From a checkpoint of a small class-conditioned image flow-matching model.
Model: norm groupnorm, activation silu, widths [64, 128, 128].
Rows from block 2 of a small class-conditioned image flow-matching model, named by matrix and row number. Rows with one number belong to one channel. Each number is 128 + 32 x the weight over its row's rms, rounded and kept within 0 to 255. All counts start at 0. After the name is the row's rms in percent of the matrix's.
Before each channel's rows are labels from the 100 images, of 14848 (inputs lightly noised), where the channel reaches its highest value: "patch colour" is the nearest of a few named colours to the mean colour under the peak. Only what is clearly more common there than usual is listed. The data: histories of elementary cellular automata, time running down.
# convs0: first 3x3 conv (model.enc.1.0.convs.0.weight, 128x128x3x3, standardized in use, each kernel summed), inputs 0-127
# convs1: second 3x3 conv (model.enc.1.0.convs.1.weight, 128x128x3x3, standardized in use, transposed, each kernel summed), outputs 0-127

patch colour: black
convs0.1 091 [151 147 136 109 187 172 154  64 141 122  85 164 117  99 123 156  82 143  94  93 171 144 179  81 128 170 148 109 139 178 170 156 109 125 144 156 144 102 132  61 116  90 131 108 143 153 113 130 147 107 132 130 152 166 123 158 102 131 145  94 142 125 130 113 116 142  84 108 143  58 158  83  97 152  88 150 133 156 132  61 161  83 155 141 160 140 136 126  90 137 165 115 133  89 141 161  80 171  72 113 135 111  86 107 182 121 128 120 143  96  81  87 150  80  77 161 106  80  73  41 111 115 120 150  94 163  68 181]
convs1.1 070 [136  83 139 119 179  59  88 142 134  98 150 102 119 104 130 131 122 126 139  91  74 102 107  79 190 150 111 167  86 151 169 207 120 140 184 101 132 131 177  83 166 166  88 124  97 101 147 134 118 166 125  98  60  97 124  96 139 105 134  90 122 139 119  84 104  93 142  79 157 131 170 125  98  91 170 134  98 109 109 105 144 168 139 117  69  72 109 102 103 156  74 101  53 125 109 144 117  78  94 156  99 143  92  99 106 137  75 126 134  84 143 103 106 143 170 107 132 121  66 115 175 149  90 125  95 104 177 100]

patch colour: black
convs0.121 105 [131 139 103 150  70  67 128 168  97 153 101 138 157 163 206 111 147 117 143 192 141  66 156 114  86 117 101 122  88 136 121 151 140 118 117 142 127 153 141 208 139 130  99 151 197 124 154 120  95 165 135 156 153 140 173 160 149 144 167 114 144 155 114 142 119 105 131 100 106 169 151 127  95 107 111 179 138 156  88 192 146 174 110  92 137  81 156 125 121  61 122 208 169 127 141 162 157  82 136  88 127 142  92 102 114 101 101 103  71 150  80 172  88 124 140 143 130 138 137  76  53 160 164 121 139 109 145  70]
convs1.121 090 [136 159 114 117 160 110 190 125 136  97 112  85 134 119 146 123 148 135 151 177 123 159  94 140 107 114 135 165  28 103 137 107 100 175 100 112 122  92 119 133 160 130  92 117 147 162 123 137 175 112  88 166  51 111 109 120  30 161  96 137 147 151 121 154 149  72 165 162  97 117 141 121 175 117 178  76 108 131 121 193 165 179  91  99  73 122 132 165 131 156  64  65 196 131 161  96 138  93 125 159  98  96 146 123 147  86 150 113 129 166 148 141 113 137 125 166 124 139 142 124 150 208 118 138 125 136 163  94]

patch colour: black
convs0.40 080 [164 145 105 110  74 122 136 116 127 134 166 125 118  97 157 112 120 100 138 156 122 190 189  87  78 148 132 137 199 115 107 121  81 112 103 132 186 161 127  35 159 107 178 140 144 182 129 116 130 102 109 153 128  73 123 121 136 129  85 135 136 106 110 126 114 107  60 132 161 133  98  94 107  87 135 191 107 178 137 130 141 199 114 112 175 118 108 195 118 127 105 128  95 131 132  54 120  92 130 112 185 114 148  97 168 157 100 123 132 128 129 129 211 128 132  85  83 134 150 175 153 144  85 179 146 116 191 147]
convs1.40 087 [147 181 109 134 173 143 131 143 136 165  67 132 152 120  94 171 164 114  80 179 111 181 127 167 131 103 136 131 132 122 117  66 149 190 124 142 107 128 141 156 181 123  91 155 165 129 152 125 115 122 105 125 136 170 128 112 135 210  57 163 144 116 144 170 141 109 170 168 121  84 121 152 150 135 163 113 138 171 178 117 137 146 112 112 173 147 157 194 134 107 169 120 158 107 186 145 178 148 166 110 149 182 158 141  88  69 143 136 122 143 116 137 185 174 193 135 146 166 158 104 162 155 133 104 197 185 145  84]

patch colour: white
convs0.3 099 [172  96  94 104 159 111 131 150 142 118 134 142 122 150 185 145 114 125 103  99 139 159 140  70 126 156 132 215 154 108 156 148 160 139 207  86 138  61 124  94 108  84 114 138 108 149  52 116 124 152 108 110 105 120 168  89 204 170 146 105 103 126 127 163 128 118 143 104 158 101 214  79 124 109 169 160  95 138 187 124 171 131 164 109 180 122  61 132 156 158 106 123 166  96 122  81 137 132 128 171 170 121 122 111  99 120 113 128 105 165 147 158 149 148 143 136  72 132  48 162 125 114 106 165 147  93 166 118]
convs1.3 102 [147  98 116  42 129 157  94 125  99 153  94 105 146 204 122 170 147 148 116 122 122 183 134 124 165  76 120 121 154 158 143 123 122 118 200 108  99 157 108 180 116 156 103 137 169 112 172 153 116  90  87 142 108 164 120  81  94 118 109 124 105 156 131 108 206 119 123 143  99 157 180 147 123 170  42 150 124 148 171 144 148 152  82 140 143 154 139 131 179 118 106 140 162 172 125 185 189 161  93  97  93 135 126 124 133  77 101 170 163 216 168 149  70 126 116 119 152 153 153 125 154 147 101  87 142 145 122 148]

patch colour: black
convs0.63 068 [118 130  97  87 140 151 135 186 116 131 107 159 145 105 168 129 135 163 111  67 124 144  64 184 160 124 137 180 119 132  98  70 133 142 109 158 108 217 136 137 153  91  91 152 183  91 163 115 133 171 118 110 115 142  49 125 143 116 117  90 137 129 103 129 123  81  73 119 139 105 187 100  60 111 105 102 115 102 100 146 112 107 120 113 202  98 117 103 103 118 100 118  53 136 135 102 140 136 165 127 152 160 118 143 169 204 145 146 150 141 120 155  69 117 161 120  82 125 154  68 120 146 185 106 124 146 196 138]
convs1.63 109 [175 114  77  96 140 125 143 109 170 104 143 147 177 138  51 130 104 189 147 104 202 127 201 118  85 111  68 144  95 155 146 131 119 162 111 118 171 125 120  93 133 143 151 141  79 111 102 124 154 121 135 133 127 102  75 149 111 119  95 114 111 183  91 123 106 180  86 120 115 117 120  99 139 104 152 170  99 164 119 125  82 128 119 172 111 115  92 143 155 177 123  99 181 140 113 105 138 204  85  81 139  41 161  83 151 115  83  41 126 129 154 186 142 135 146 127  98 156 127 107 137 114  92 181 142 153 135 147]

patch colour: black
convs0.31 114 [129 167 175 209 109 133 149 146 108 160 161 109 126 154 100  63 126 137 156 167  92 230 115 106  50 160 103 156  81 117 152 132 151 130 162 129 115 116 168 134 187 187  88 173 190 185 118 120  74 130  98 117 118 105 110 164 158 150 100 104 122 182  85 117 175  99 151 162 145 148 120 131 129  83 120 185  95  99 157 162  87 133 102 151 141 161  92  89 150 113 115 151 116 103 104 101 134  81 142 147  94 111 169  80 127 135 119 128  76 171 194  90 146 110 151  94 132 145 135 110 107 110 108 103 134 128 152 120]
convs1.31 119 [147 160 215 100 127 134 156  90  35  95 125 108 118  79 115 143 130 137 140 130 191 150 137 181  57 177 134 101 140  89 143 121 143 122 101 134  56 139 117  94 104 103  98  85 156  73 188 100 121 150  70 103 110 183 113 150  92 121 184 100 114 134 134 104 136 163  90 182 107  97  97 104 144 142  96 118 160 121 109 103 128 109 139 143 116 217  67 194 115 137 140 131  83 165 188 158 125 118 161 125 126 111 134 103  88 131 124 135 128 143 143 134 149 162 116  79 176 115 129 124 167 159 119 123 146 147  93  99]